{
  "dataset": "short made-up English sentences, spoken by a formant synthesiser in many voices",
  "time_shift_ms": 50,
  "targets": ["sentence kind"],
  "optimizer": "normuon",
  "muon_scale": "spectral",
  "momentum": 0.85,
  "nesterov": false,
  "batch_size": 64,
  "epochs": 20.4,
  "weight_decay": 0.01
}
Rows from block 5 of a small audio embedding model, named by matrix and row number. Rows with one number belong to one channel. Each number is 128 + 24 x the weight over its row's rms, rounded and kept within 0 to 255. All counts start at 0.
After each channel's rows are labels from the 100 clips, of 14976, where the channel reaches its largest size: "strongest on" is what is common among them; "loudest" is the band of the loudest frequency at the time of the peak. Only what is clearly more common there than usual is listed. The data: short made-up English sentences, spoken by a formant synthesiser in many voices.
# filt: filter width-3 conv (model.blocks.5.filt.weight, 384x384x3, standardized in use, each kernel summed), inputs 256-383
# gate: gate width-3 conv (model.blocks.5.gate.weight, 384x384x3, standardized in use, each kernel summed), inputs 256-383
# out: residual pointwise conv (model.blocks.5.out.weight, 384x384x1, standardized in use, transposed), outputs 256-383

filt.42 [122 144 109 153 153 120  90 103 132 110 106  99 120 130 119 137  70 123 126 103  71 153 103 113 150 140  78 158 124 169 126 162 171 153 119 146  79 106 166 173 114 147 135 116 122 111 156 138 122 144 110 125 128  45 174 110 120 105 108 141 157 157 108 153 153  75  94 119 121 175  96 160 147 120 110 170 130 145 126 117 112  66 120 121  96 152 160 135 101 166 139 120 126 153 149  77 156 146 125 132 121  98 126 152 127 136 155 145 164 161 113 100  87 125 179 114 119 125  98 158  99 108 149 126 106 160  88 136]
gate.42 [ 95 159 111 114 151 128 150 113 145 110  87 119 112 173 112 118 131 139 124 120 140 103 143 137 136 116 144 120 123 126 116 148 115 105 122 143 101  94 132 129 154 133 103 156 165 170 124 107 141 103 137 113 140 124 136 152 119 113 125  61 125 177  87 132 128 130  95 162 121 117 116 136 139 157 129 107 148 137 126 153 130 118 133 136 144 129 159  86 157 124 140 139 136 137 166 164 144 127  99 116 130  95 115 166 167 133  91 137 117 150 170 143 120 128 114 111 183 149 155  48 107 116 135 140 146 134 152 118]
out.42 [ 75 116 115 159 102  57 134 100  92 158 159 116 116 127 103 170 104 127 102 162 131 178 143 148 120 101  92 125 164 125 151 145 122 124 116 134 130 132  61 109 157 152 146 144 158 152 119 108 123 126 108 110 133 108  90 118 142 134 129  86 117 111 161 120 136 117 106 171 112 134 194 148  97 134 127 127 105 112 133 148 134 134 135 140 102 146 134 129 159 158 122 138 149  95  93 140 123 112  83 161 128 129 131 110  97 132 116 138 167  58 133 180 135 105 155 159 113 100 134 128 140 104 106 112 137 101 111 126]
strongest on: /z/; /w/; "where"; sentence kind: question
loudest: 250 to 500 Hz

filt.93 [160 176 116  93 152 130 125 152 111 114 114 176 125 119 137 177 123  90 136 133 113 126 132 133 101  84  91 120  91 116 144 142 180 152  91 129 145  75 145 107 128 145 133 120 122 151 112 140 112 148 147 154 149  88 108 132 128 108 135 135 145 131 149 119 134 165 147 129 111 152 107 107 104 124 164 120 110 131 125 129 115 139 157 108 145  91 161 141 139 149 118  96  98 170 160 109 105  88 137 134 102 115 100 121 178 183 162 120 134 150 167 139 131  97 148 103 159 136 145 145 146 129 124 128 151 190 115 153]
gate.93 [168 131 131 169 150 122 129 121 142 117 161 138 125 163  81  64 126 105 144 170 111 132 127  83 150  97 146  90 152 143 143 126 128 100 126 111 146  88  99  95  98 164 150 138 132 179 133  88  64 129 105 125 147 117 160 151 108 126 139 170  95 101 119 138 116 145 115 142 131 115 119  93 106 134 145 153 144 116  93 108 141 152  86 116 172 173  72 104 121 129 106 167 145 159 122 115 109  85 144 139 145 139 162 112 104 110 131 159 121 137 162 129 134 156 135 129 144 120 134 137 106 140  77 110 124 113 129 151]
out.93 [141 123 133 116 140  98 138 131 123 154  64 121 153  82 101  87 119 114 137  95  87 153 119 149 128 125 113 134 133 126 173 117 120 157 167 113 133 134 148 166 115 117 129 139 138 141 108  90 147 158 130 128 123 140 140 111 101 118 132 112 159 126 135 136 146 105  79 122  82 157 132 134 141 149 111 126 127 133 133 106 112 159 125 173 124 105 146 112 158 150 128  78 114 140 112  96 150 121 125  83 140 140  92 160 151  66 118 158 155 127 155 116  94 172 141  83 181 119 145 112 116 131 107 162 139 110 107  98]
strongest on: /z/; "where"
loudest: 250 to 500 Hz

filt.301 [121 101 157 133 123 151 131 144 106  95 145  96  90 138 163 154 115 128 140 135 128 107 135 137 169 104 126 126 109 158 115 146 118 159 133 101 131  80  93 115 143 154 127 155 147 114 110  96 137 160  85 111 123 159 132 113 152 117 121 107 124 129  99 129  99  98 112 106 106  87 132 143 127 158 131 125 109  99 141 135  86 126 152 129 134 162  88 142 130 126 109 106 115  99 103 113 157 118 117  95  80 143 165 115 119 138 131 137 121  97 167 189 120 114  92 146  87 135 138 122 132 106 167 113 165  80 122  87]
gate.301 [121 178 153  72 141 144 138 156 145 100 167 126 153 157 107 139 136 123 125 142 122 136 122 119  93 136 148  95 166 138 164 170 142 107 136 133 129  86 145 138 144 168  99 132 138 158 148 108 150 146 162 136 155 116 106 118  66 101 146 175 130 102 141 134 105 147 126  90 141 154 137 109 107 109  70 111  96 119 139 144  78 145 169 117 156 166 103 117 140 155 116 106 143 116 104 104 135 110 141 104  91 134 144 157 100 131 133 146 139  60 139 129  75  71 141 133 109 128 157 115 162 135 109 137 151 174 118 175]
out.301 [140 138 126 135  69 153 123 136 134 146 122 144 171 105 142 150 119 145 107 133 146  59 118 117  94  85 111 120  93 134 105 139 160 131 140 121 145 122  78 117 145 133 161 112 131 141  97 101 106 135 160 153 131 158 131 150 110 131 157 141 122 127 165 145 147 133 147 107 112 174 128 134 134 117 112 118 109 161 127 143 115 135 146 117 121 127 142 135 121 159 129 120 143 136 124 111  63 144 121 133 125 102 130  84 124 153 125 132 112  82 114 150 125 128 134 160 127 135 142 146 144 111 114 126 121 133 138 106]
strongest on: sentence kind: question; "where"; "was"
loudest: 4000 to 8000 Hz

filt.333 [171 144 138 124 145 109 115 141 125 113 105 135 106 151 114 136 114 106 111 104 128 123 111 115 131 150 100 111 167 156  96 135 163 117 102 153 111 146 146 147 120  97 129 139  83 109 141 100 108 136 131  90 129 101 119 145 164 104 143 120 116 102 123 109  99 118  76 103 130 160 123 109  98  78 121 145 178 170 118 125 117 102 165 104 105 150 136 112 136 149 120 106  88 149 151 129 171 126 137 108 129 158  88 188 177  89 126 137 111 143 118 152 118 152 150 170 135 151 164  90 135 104  87 152 102 116 168 159]
gate.333 [145 134 138 126 140 100 129 131 154 133 115 111 152 117 159 112 174 122 127 144 127  94 125 118 119 148 152 111 144 153 133  72 119  90 113 151 124 109 150  99 145 150 146 124 122 130 137 121 131 149 135 127  86 102 128 167 142 131 150 144 112 107 139 127 134 120 134  92 150 178 113 119  96 105 126 131  95 137 151 143 174 138 119 132 154 136 167 126 117 153 113 109 123 103 113  85 123 154 138 133 134  91 131 134 102  98 130 127 108 112  90 147 122 123 133 142 168 156  97 112 140 155 115 138 128 139  82 134]
out.333 [148 123 123 137 107 114 131 127 123 144  93 127 133 153  65 136 119 118 142 114  82 114 141 142 149 123  86 149 132 107 159 111 134 155 153 128 141 158 115 149 150 138 158 134 117 132 131 101 125 130 101 164 103 111 129 136 139 110 110  80 111 142 130  84 137  94 175 103 103 112 141 144 140 106 133 132 107 131 133 158 129 118 145 143  90 109 158 122 149 137 152  89 129 135 159 122 123 168 105 124 127 116 125 121 135 125 108 117 134 128 173  80 120 144 125  80 174 120 134 123 137 178 133 121  96  84 106 110]
strongest on: /i/; /ʃ/; sentence kind: request; "she"
loudest: 2000 to 4000 Hz

filt.36 [137 134  61 112 142 155 115 124 155 112 127 117  97 101 122 158 125 143 131 121 120 148 102 148 162 116 137 137  70 135  96 134 173 110 158 143 108 146 171 158 132 141 185 130 134 183 124  94 133 128 133 115 146 147 109 142 122 131 113 175 158 140 171 145 167 129 144 149 141 111 136 126 135 108 133 118 118 128 134 174 121 150 142 126 116 121 169 143 108 115 142 159  84  97 146 151 115 126 104 132  91 150 123 119 126 149 146 155 116 175 118 141 137 107 139 142 119  95 125 110 105 109 167 137 132 103  95 186]
gate.36 [115  96 173  88 145  95 133 153 139 124 127 145 136 120 116 156 113 134 152 146  95  96 125 117 136 123 136 151 135 152 138 121 155 126 122 149 146 155 130 145 148 120 136 148 169  96 120 122  96 110 104  67 100  97 108 156 185  94  53 141 111  90 132 151  88 102 118 111 125 158 128 122 147 109 115 160 173 128 137 119 149 154 138 139 153 101 146 111 146 141 106 112 148 147  96 145 126 124 138 106 130 145 129 124  89 102 133 154 130  89 113 138 116 128  85 182 135 117 137 141 143 130  95 111 117 164  73 124]
out.36 [126 110 180 128 115 166 132  95 143 147 126 131 140 158 124 113 139 137 118 135 159 118 118 107 126 141 124 138 193 113 103 127  95 143 132 138 153 142 141 135 158 139 129 123 143 102 145 110 116 102  90 124 157 137 156 103 144 100 139 136 120 123 161 125 133 104  61 133 162 139 122 136 148 182 124 158  81 105 117 141 152 180 148 114 117 169 110 104 155 201  98 126 159 153 133 130 112 119 148 142 139 147 148  98 107 117 128 134 111  91 118 120 156 124 147  98 172 130 138 112 148 143 121  90 130  83 178 107]
strongest on: sentence kind: question; /u/; "who"; "where"
loudest: 250 to 500 Hz

filt.300 [116 133 121  96 123 168 170 108 137 118 104 150 101 148 135  90 123 168 150 123 117 155 120  94 157 117 125 173 116 145 118 157 119  97 149 110 118  97 164 125 158 131 124  93 104 172 120 125 108 141 123 107 129 128 117 101 137 124 122  63 113 165 180 109 142 164  93 169 102 133 124 127 164 162 122 124 122 166 139 100 132 138 160 166 141 129 160 103 120 140 127 115 104 138 136 161 119 144  97 166 140 124 144  71 116 130 150 161 114 103 129 162  89 116 129 129 123  99  86  92 114 130 137 109 102 128 124  93]
gate.300 [ 95 121 105 137 141 131 118 116 135 106 121 173 146 123 151 146 138  92 158  83 104 100 141  94 187 132 121  81 123 162 127 135 141 162 144 129 179  79  90 117 171 166 107 109 114 184 141 167 114 123  61 126 124 107 122  85 104 146 108 132 132 111 173 167 151 123 153 110 121 162 144 181 152 146 118 163 161 109 121 114 124 110 133 122 167 142 152 119 130 114 103 158 134 132 117 142 129 122  94 124 112 158 126 111 150 105  98 101 134 129 100 110 168 123 156 119 109 142 123 123 105 134 150 129 115 104 175 102]
out.300 [126 114 119 104 146 107  91 142 146 111  93 127  61 132 128 149 145 113  87 143 125 110 100 131 104 109 115 108  87 108 138 134 111 144 143 111 123  93 133 185 115 138 139 155 124 116 146 146 142 137 147 127 127 152  97 156 123 134 127  90 122 138  86 166 141 127  90 110 158 105 149 104  71 190  98 103 127  99 124 144 157  90 115 112 105 111 119 149 108 101 138  87 133 124 108 173 139 143 103 104 123 144 137 130  39 130 113 114 109 148  88 140 108 148 122 151 112 129 137 119 109 114 133 103 112 128 116 104]
strongest on: /z/; /w/; sentence kind: question; "where"
loudest: 250 to 500 Hz

filt.196 [143  93 131 112 131 190 143  94  98 149 156 133 120 111 158 180 162 149 137 115  97 114 136 131 177 163 119 111 151 116  86  84 151 156 149 137 109 113 108 145 121 110 142 117 123 108 135 113  89 121 158 120 130 127 129 156 125  78 127  71  68 131 127 105 168 128  86 165 110  90 138 131 159  96 138 137 119 128 109 132 136  93 149  95  86 129 170 117 134 155 185 136 139  95 102 142 153  85 112 127  59  99 123 169 111 113 120 150 126 144 107 141 105 199 134 126 108  88 138  90 143 151 131 200 128 146  55 130]
gate.196 [157 107 122 117 175 132 168 122 106 140 174 103 127 160 136 140 129 121 161 105  98  97 120  85 128 182 173 121 102 149 116 120 137 129 124 128 180 130 150 122 163 127 144 124 141 163 103 149 108 110 128  83 130 118  99  99  83 127 136 111 121  89 150 148 108 143 116 180 127 144 109  96 151 176 112 148 170 112 100 126 102 174 113 161  90 122 166 147 111 111 110 141 168 111 111 129 138 150  73 164 108 117 110 164 148 145 127 107 151 106 123 115 147 110 126 137 141 115 120 159 122 161 126  99 153 109 113 155]
out.196 [158 147 100 154 111 102 129 113  98 135 129 123 152 172 131 124 126 150  85 139  88 131 160 134  94 159 185 147 174 106 131 149 108 110 139 118 109 161 124 128 136 131 183 138 158 149 104 117 126 132 112 141 157  97 114  96  74 142  95  69 129 112 137 127 128 114 106 106 109 131 141 134 109  97 163 118 115 109 120 106 129 161 119 110 128 135 119 111 134 114 105 134 143  90 144 142  84 145 103 135 116 122 122 121 125 161 139 155 169 178 153 103 106 150 120 123  95  85 110 131 118 133 119 127 115 125 117 114]
strongest on: sentence kind: question; /w/; number of words: 4; "where"
loudest: 250 to 500 Hz

filt.329 [147 107 160 164 122 115 156 124 144 118 119 131 113 135 137  91 139 140 129 144 124 127 170 128 107 169 140 143 165 158 178 181 156 148 119 175 112 114  83 132 128 142 112 137 135  85 113 148 179 146 118 111 116 100 106 129  72 138 101 159 142 108 174 154 107 134 113  77 160 121 101 188 124 140 112 156 105 122 144 112 105 147 109 155 111  99 144 150 101 119 174  88 159 148 148 132 115 141 136 127 119 104 162 130 153 161 122 105 104 141  80 109 178 156 170 137 156 112 147 115 163  88 137 109 119 110 137 134]
gate.329 [164  72  97 153 132 103 188 129 103  94  96 132 189 131 122 171 111 136 133 111 161 139 130 159 147 155 150 133 157 135 113 136 141 124 142 138 118 127  99 124 119 111 130 146 128 107 176  58 137 134 129 155 116 147 134 104 107 135  80 126 140 109 100 107 128 122 124 125 122 116 154 155 142 131 113 131 137 125 126  96 127 134 154 165 126  98  96 131 108 151 122 152 128  81 148 159 124 102 145 109 101 135 154 148  86  81 135 137 132 149 148  92 148 134 128 130 160 140 143 148 108  92 120 103 110 135 128 104]
out.329 [143 104 135 102 110 120 123  73  65 148 123 160 166  99  82 142 105 104 204 109 169 157  89 147 135 156  90 154 116 124  92 130 126 102 124 160 143 119 104 148 168 161 105 150 138 151 153 111 143 158 104 130 130 136 126 163 164 125  98 128 132 123  98 110 102 142 144 119 156 119 130 111  98 141  61 103 135 148 132 117 120 135  96 174 141 144 161 173 103 103 113 105 132 135 143  99 130 118 110  83  90 149 170 101 159 107  91 119 163 118 156 111 130 162 116 133 159 132 123 128  81 111 133 132 165 137 102 132]
strongest on: sentence kind: question; /u/; "who"; "where"
loudest: 250 to 500 Hz

filt.139 [148 104 138 102 105 110 156 137 154 164 141 105 115 103 119 114  98 142 161 138 128 111 147 137 139 109 163 115 111 168 122 132 150 111 148 142 127 166 103 122 134 126 125 112 133 127 100  99 143 123  96 139 124 104 122 164 158 174 144 141  96 141  87 105 131 110 142 143 102 147 133  75 146 167 116  64 126 131 108 132 104 112 114 138 120 141 153 165 129 145  96 138 144 154 132  95 136  77 128 132  98 116 153 121 126  96 100 116 164 143 144 130 163 121 107  98 120 139 120  78 105 132 186 134 123 149  77 117]
gate.139 [142 148 120 130 122 146 125  88 173 157 142 135 100 113 150 125  82 135 133  77 115 150 174  98 163 152 148 111 144 111 160 105 149  84 131 122 114 137 133 134 136 160 124 135 114 157 130 101 165 116 108 103 118 118 147 160 114  95 109  89 116 155 133 148 153 120 133 135  73 130 148 140 157 132 107  92 155 116 131 103 124 159 135 123 115 110 118 133 106 159 132 132 124 108 161 129 146 139 184 128 130 133 135 154 116 116 142 121 104 125 111 116 158 112 119 169 107  94 119  96 119 126 132 145 108 132 121 135]
out.139 [154 144 165 136 108 134 128 107 137 116 121 182 116  80 115 132 179 115 154 131 101 124 157 124 144 107 110 138 135 118 118 142 111  99 122 124  89 145 123 164 117 101 108 120 153 105  92 134  99 147 110 116 115 123 108 138 102  87 146 182 121 113 158 123 147 146  94 134 147 125 120 125 115 107  88 176 152 106 169 124 129 143 135 113 151 125 143  68 142 150 122 161 115 154 160 155 143 123 147 130 126 130  93 120 145 113 126 113 100 155 179  89 127 168  83  91 193  90 136 140 137 110 130 128 147  81 139 147]
strongest on: sentence kind: question; /h/; /u/; "who"
loudest: 250 to 500 Hz

filt.207 [ 95 143 136 117 136  99  82 111 112 143 108 136 145 101 134 106 113 154 116 174 115 105 100  82 147 144 103 124 104  70 186 122 139 125 105 114 144 102 134 134 125 137 114 146 173 103  86 141 152 160 133 142 152 154 157 127 138  96 129 129 126  84  83 142 145 165 171 112 125 119 128 140 131 179 113 109  73 117 109 108 181 151 112 148 125 167 132 100 133 109 122 121 156 119 112 103 142 128 150 144 171  94 150 152 168 115 153 141 118 122 165 116  91 127 109 115 106 109 114 129  99 133  90 185 159 157 104 156]
gate.207 [123 138 132 149 103 118 179 137 143 132 154 128 126 163 142 115 143 131 121 113 102  66 149  80 129 141 156  94 183 117 108  76 105 127 106 117  91 136 114  93 116 189 152 114 101 119 100 119 112  86 105 100 126 106 112 102 128  95 115 126 142 109 148 164  73 132  98 113 116 142 123 119 138  97 108 149  76  94 111 147 107 111 155 105 133 110 169 102 140 144 185 116 143  99 102 123 137 113 148 163 159 118 113 115 100 146 141 121  92 156 165  96 149 102 160 139 129  86 148 100 108 116 138  99  98 138  79 171]
out.207 [124 125 124 129 113 154 135 115 126 118 121 107 140 181 148 132 103 137 128 121 159 140  91 125 129 124 158 150 152 127 163 137 138  64 135  76 127 175 114  70 122 149 101 134 123 116 131 150 132  96 167 126  99 118 129 119 128 133 166 175 128 152 132  97 133 116 195 158  63 114 144 124 114 111  99 150 146 121 151 113 147 128 125 134 116  77 115 104  90 109 125 117 103 143 151 174 112 124 100  77 107 123  87 149 177 135 133 147  67 108  74 151 131 107 128 140 178 121 120 121 130 153 148 118 176 135 161 100]
strongest on: /i/; /ʃ/; "she"; number of words: 3
loudest: 2000 to 4000 Hz

filt.75 [112 133 151 106 108 109 119 100 127 103  80 111 151 164 111 105 180 152 131 106 139 143 179 119  95 145 124 136 160 126 140 145 142 169 120 132 112 121 135 203 109  81  96 100 112 171  93 163 145  88 136 146 130 124 117 160 132 136 154  67 121 140 126 107 127 126 143 110 136 128 117 117 117 155 148 146 110 131 129 122 122 131 151  87  98 128  93 132 145 138 102 162  93  90 101 114 147 160 149  91 143 101 144  85 130 155 118 149 152 162 109 135 126 130 115 133 141 191 110 155 127 126 142 127 156 173 131 133]
gate.75 [157 143 111 138 160 119 107 154 123  98 139 132 111 106 149 110 103 156 142 151 135 167 124 133 159 115 139 130 118 108 131 152 129 132 134 124 113  48 118  93 155  93 129 148 155 128 147 125  70 147 119  93 156 135 122 136 115 129 142 122 176 109 141 116 162 140 138 150 153 144  92 136  94 101 139 127  95 100  80 133 136 135 164  77 167 135 156 131 129 114 155 140  96 149 135 197 123 154 147 161 113 145 116 183 148 104 128 177 131  90 125 109 159 104 116 109 129 104  92 145 155 102 102 110 125 138 147 149]
out.75 [133 115 155 119 155 115 126 138 124 107 108 108 155 175 108 114 137 134  96 128 120 135 112 115 118 125  92 112 122 130 135 140 101 116 134 140 116 135 146 140 121 136 102 111 131 137 134 120 151 141 111 129 150 105 134 107 127 116 126  97 146 129 109 139 130 120 172 132 127  97  87 120 100 113 122 144 122 146  91  59 117  91  98 130 129 116  91  73 133 123 128 145 119  83 122 127 107 115  64 152 114 101 137 182 195 168 127  69 116 104 105 139 133 108 159  99 143 126 123 106 131 115  96 132 106  72 141 162]
strongest on: sentence kind: question; /u/; "who"; "where"
loudest: 250 to 500 Hz

filt.238 [142 134 156 141 158 119 148 124 122 117  97 124 144  81 147 168  74 130 138 139 119 135 120 108 114  83 159 152 122 111 101 116  95 137  78 133  85 175  80 143 132 131 115 125 159 103 122 153 128 132 124 126 173 156 157 119 118 129 145 114 157  94 102  79 130 115 145 114 116 130 127 140 123 107 102 158 206 110 166 137 143 148 104  97 105  85 112 128 139 135 136 130 146 100 146 179 156 149 117 131  75 154 157 115  93 136 146  88 128 134  98 101 122 151 155 139  94 149 177  94 104 153 152 137 123 130 136 133]
gate.238 [127  92 126  92 137 171 123 139 132 127 108 144 187 126 127 107 140 111 126  92 152 149 200 166 140 113 123 159  91  84 147 115 141 160 127 133 121 155 152 138 125 126 108 167 133 107 136 114 148 157 103 153 129 139 136 121 183 129 144 177 135 130 103 122 151 153 153 147  82 152 140 139  90 138 136 151  81 126  95 107 154 121 162 132 132 121 174  88 125 131 118 130  95 102 133 100 132 164 152  98 140 125 140 116 102 127 137 145 116 106 102 143 141 110 105 173 133 146 128 130 138  90 167 154 146 161 111 151]
out.238 [123 125 130 114 121 146 136 173 138  96  88 142 107 113 107 133 123  98  81 130 195 146  91 118 135 173 140 156 140 103 111 134 153 134 141 124 120 114 112 109 128 105 130 127 157 128 133 123 113 112 130 170 109 134 133 130 124 125 104 132 124 119 167 127 139  95 149 141 152  76 159 122 139 185 150  97 156 112 137 127 119 121 107 105 123 100 160  83 149 143 142 111 125 138 126 129 156 117 132 136 131 107 138 149 144 106 128 130 128 140  83 114 131 142 131 120 107 117 145 136 145 126  81 129 104 130 159 136]
strongest on: /z/; "this"
loudest: 500 to 1000 Hz

filt.40 [122 147  74 122 104 132 129 109 123  93 160 127  98 147 160  92 127 129 138 125  97  92 132  93 151 117 135 118 133 117 110 129 146 103 130 131 125 106 133 125 163 126 101 135  83 136 142 110 149 101 120 143 169 172 159 107 143 149 124 107 119 110 122 134 182 101 159 111 132 103 160  99 160 152 133 108 140 143 127 123 104 141 139 135 169 171 119  89 118 131 124 105 139 104 104  95 102 128  83  98 119 105 133 142  65 127 151 107 135 117 175 149 127 118 111 151 153 143 122 102 100 144 125 155 120 158 172 125]
gate.40 [134 107 160 181 128 122 158 150 152 103 170 128 115 189  88  85 144 151  92  89 161 128 132  91 113 144 143 150 191 147 125  87  94 126  75 158 104 115 129 170 121 117 154 158 138 112  82  95 133 132 121 109  95 189 132 106  83 115 125 117 148 110 143 118 140 152 134 105 118 157 109  87 120 147 155 128 113 122  93 151 171 127 124 146 116 143 155 104 150 124 136 126 124 150 114 101 132 109 136 115 135 119 111 117 105 134 112 119 137 138  99 162  86 115 122 135 124 133 115 120 141 125 105 145 129 149  98 114]
out.40 [122 156 141  87  68 163 124 134 164 125 124  89 182 173 117 129 129 157 162 133 154  81 163 150 135 122 105 134 145 142 122 122 115 157 160 115 129 104 135 109  73 129  96 137 105  97 122 154 126 106 117 112 147 113 136 154 137 190 129 134 127 127  96 109 113 153  62 155 165 118 148 123 146 143 140 159 130 120 112 106 113 141  96 132 135 105 103 131 169  87 127  87 118  94 113  91 162 134 132 118 107 119 157 122 188 133 122 136 145 133 121 204 132 111 108 114  93 140 125 112 117 101 105  85 134 108 157 176]
strongest on: /i/; "he"; number of words: 3; "she"
loudest: 2000 to 4000 Hz

filt.369 [112 116 149 106 119 158 126 122 133  88 146 127 162 125 146 142 126 127 139 139 156  70 147 149 115 147 172 120 154 155 115  95 122 131 144  79 138 101 121 137 131 118 149 150 115 132 117 148  92 172 172 160  96 126 156 121 137 145 125  82 128 133 172 151 142 132 174 126 141 191 149 151 140 140 118 131 141 191 134 124 105 122 145 103 148 132 118 141 119 191 127 112 112  95 122 163 110 169 167 177 129 127 148 124 129 146 134 153 110  84 139 129 124 127 129 107 159 101  85 142 134 138 130 179 159  89  96 108]
gate.369 [104 135 134 131 149 144 159  77 111 120  96 115  97 132 138 116 139 149 188 173 112 135 171 136 120 127 174 161 149 147 131 159 146  98 106 117  87 149 108 116 130 160 129 112 141 113 144 145 142 136 120  96 113 162  97  98 102 112 128 121 120 147 142 158 145 108 138 107 149 157 145 112 130 141  88 181 132 145 132  94 105 138 120 144 129 142  96 107 139 106 124 171 153 137 119 163 135 109 141 136 122 135  90 119 129 106 166  95 126 109 126 141  94  98 106 136 130  93 116 129 130 125  92 121 174  97 124 224]
out.369 [143 112 122 128 151 129 136 157 147 102 119 138 127 104  96 159 130 147 145 119 179 163 115 145 146 108 110 119 127 137 128 172 138  68 161 142 112 105 166 154 109 138 139 143 152 128 118 156 124 130 135 116 114 127 127 119 146 120 118 208 104 138 156 159 125 179 108 151 127 130  38 145 158 128 147 104 108  91 123 128 124 143  98 138 128 128  94 160 100 172 148 157 133 126 127 107 125 131 152  99 137 142 107 151  57 108 121 180 112 180 147 106 133 158 146 133 181 124 128 120 167 109 135 108 129 134 145 211]
strongest on: /z/; /w/; "where"; sentence kind: question
loudest: 500 to 1000 Hz

filt.221 [128 149 125 109 119 131 155 132 128  74  99 128 168 120 110  98 132 149 154 109 130  91 125 131 140 190 104 129  69  89 121 126 131 115  81 133 134 119 152 139 135 144 164 134 122 146 158 152 163 125 157 138 120 161 161 115  97 178 103 115 125 108 121 158 147 158 158 111 119 161 114 171 127 166 174 148 164 124 128  88 122 153 113 125  91 134 149 140 134 123 125 156 150 155 160 134 138 138 100 163 115 132 152  97 136 141 119 140 106 143 129 105 158 161 115  98 143 102 150 114  94 123 144 128 107 102  96 129]
gate.221 [150  62 139 145 152 151  86 113 107 106  91 140 129 111 101 153 100 148 111 119  94 151 121 126  71 122 108 144  96  94 160 118 164 139  92 162 151 140 119 103 146 113 125  80 104 169 155 146 124 128 153 153 162 110  99 107  81  94 141 120 139 126 101 116 133 150 179 159 119  97 135 106 126 119 128 120 115 116 114 112 105 135 131 163 119  79 138 134 135 148 100 134 116 170 145  78 130 149 135 140 125  93 118 110 130 116 112 176 115 153 110 133  88 138 131 174 144 149 122 126 140 122  96 113 107 127 131 148]
out.221 [152 125  57 112 128 109 110 123 122 160  77 149 108  96 109 157 148 103  91 118 146 114 101 146 111 127  84 137 123 116 169  92 163 119 157 157 159 137 127 104 141 113  92 166 137 150 138 142 124 146  85 140 115 137 150 137 123 167 122 153 136 163  96 114 137 107 150 118 152 141 106 132  91 159  66 127 136 101 128 121 150  86 147 127 143 147 140 111 133 136  85 122 141 128 133 126  89 103 139 135 123 120  76 122 119 139 158 128 107 142 163 126 146 146 182  73 165 135 144 156 157 152 148  90 180 125 121 153]
strongest on: /z/
loudest: 4000 to 8000 Hz

filt.18 [129 164 117 165 112 118 130 113 120 154 137 157 129 117 145  99 150 125  99  34 112  91 153 159 150 168 108 115 141 133 155 153 114 111 152 147 105 136 126 146 105 125 126 110 107 152 180 139 160 107 104 110 105 145 122 154 119 118 111 128 148 144 172 170 170 134 137 178 171 143 156 141 106 119 153 118 146 140 144 113 149 127 113 119 174 155 121 139  99  85 107 136 126 111 138 188 120  98 153 107 115 161 147 133 112 118 151 130 155 142 116 141 141 160 132  83 136  77 110 139 146  63 105 129  91 103 166 116]
gate.18 [113 114  97  94 130 137 122 137 164 136  72 117 139 126 183 120 109 124 117 139 138 137 141 141 159 152  99  99  85 144  88 146 133 135 118 130 112 138 124 148 183 150 120 123 140 158 127 129 122 125  72 149 139 138 124 143 146 147 122  82  99 139 133 131 183 114 141 100 170 133 145 162 109 118  98 139 151 120 127 125  87 149 152 153 119 130 121 117 184 105 121 135  81 125 174 142 122 147 140  93 131 133 108 157 137 113 141 120 139  95 157 123 152 114 122 141 154 193 114 133  99  66 124 140 111 136 133 111]
out.18 [141 140 126 113 133 140 112  92 143 116 150 119 108 178 117 120 115 159 195 153  78 135 114 150 107 116 109 167 147 155 161 148 131 115 114 146 138 140 117 146 128  98 125 122 141 114 140 102 109 116 157 114 143 130 117 139 164 162 132 144 112 139 158 118 117 143 114 174  77 124 137 121 120 105 141  94 133 123 109 132 139 109 109 103 116  98 122 123  82  90 125 136 106 137  90 126 128 161 115 152 158 119 126 139 135 173 112  77 152 116 136 118 133 132 114 196  86 134  92 136 119 162 158 133 131 150 127  90]
strongest on: /z/; sentence kind: question; "where"; /w/
loudest: 250 to 500 Hz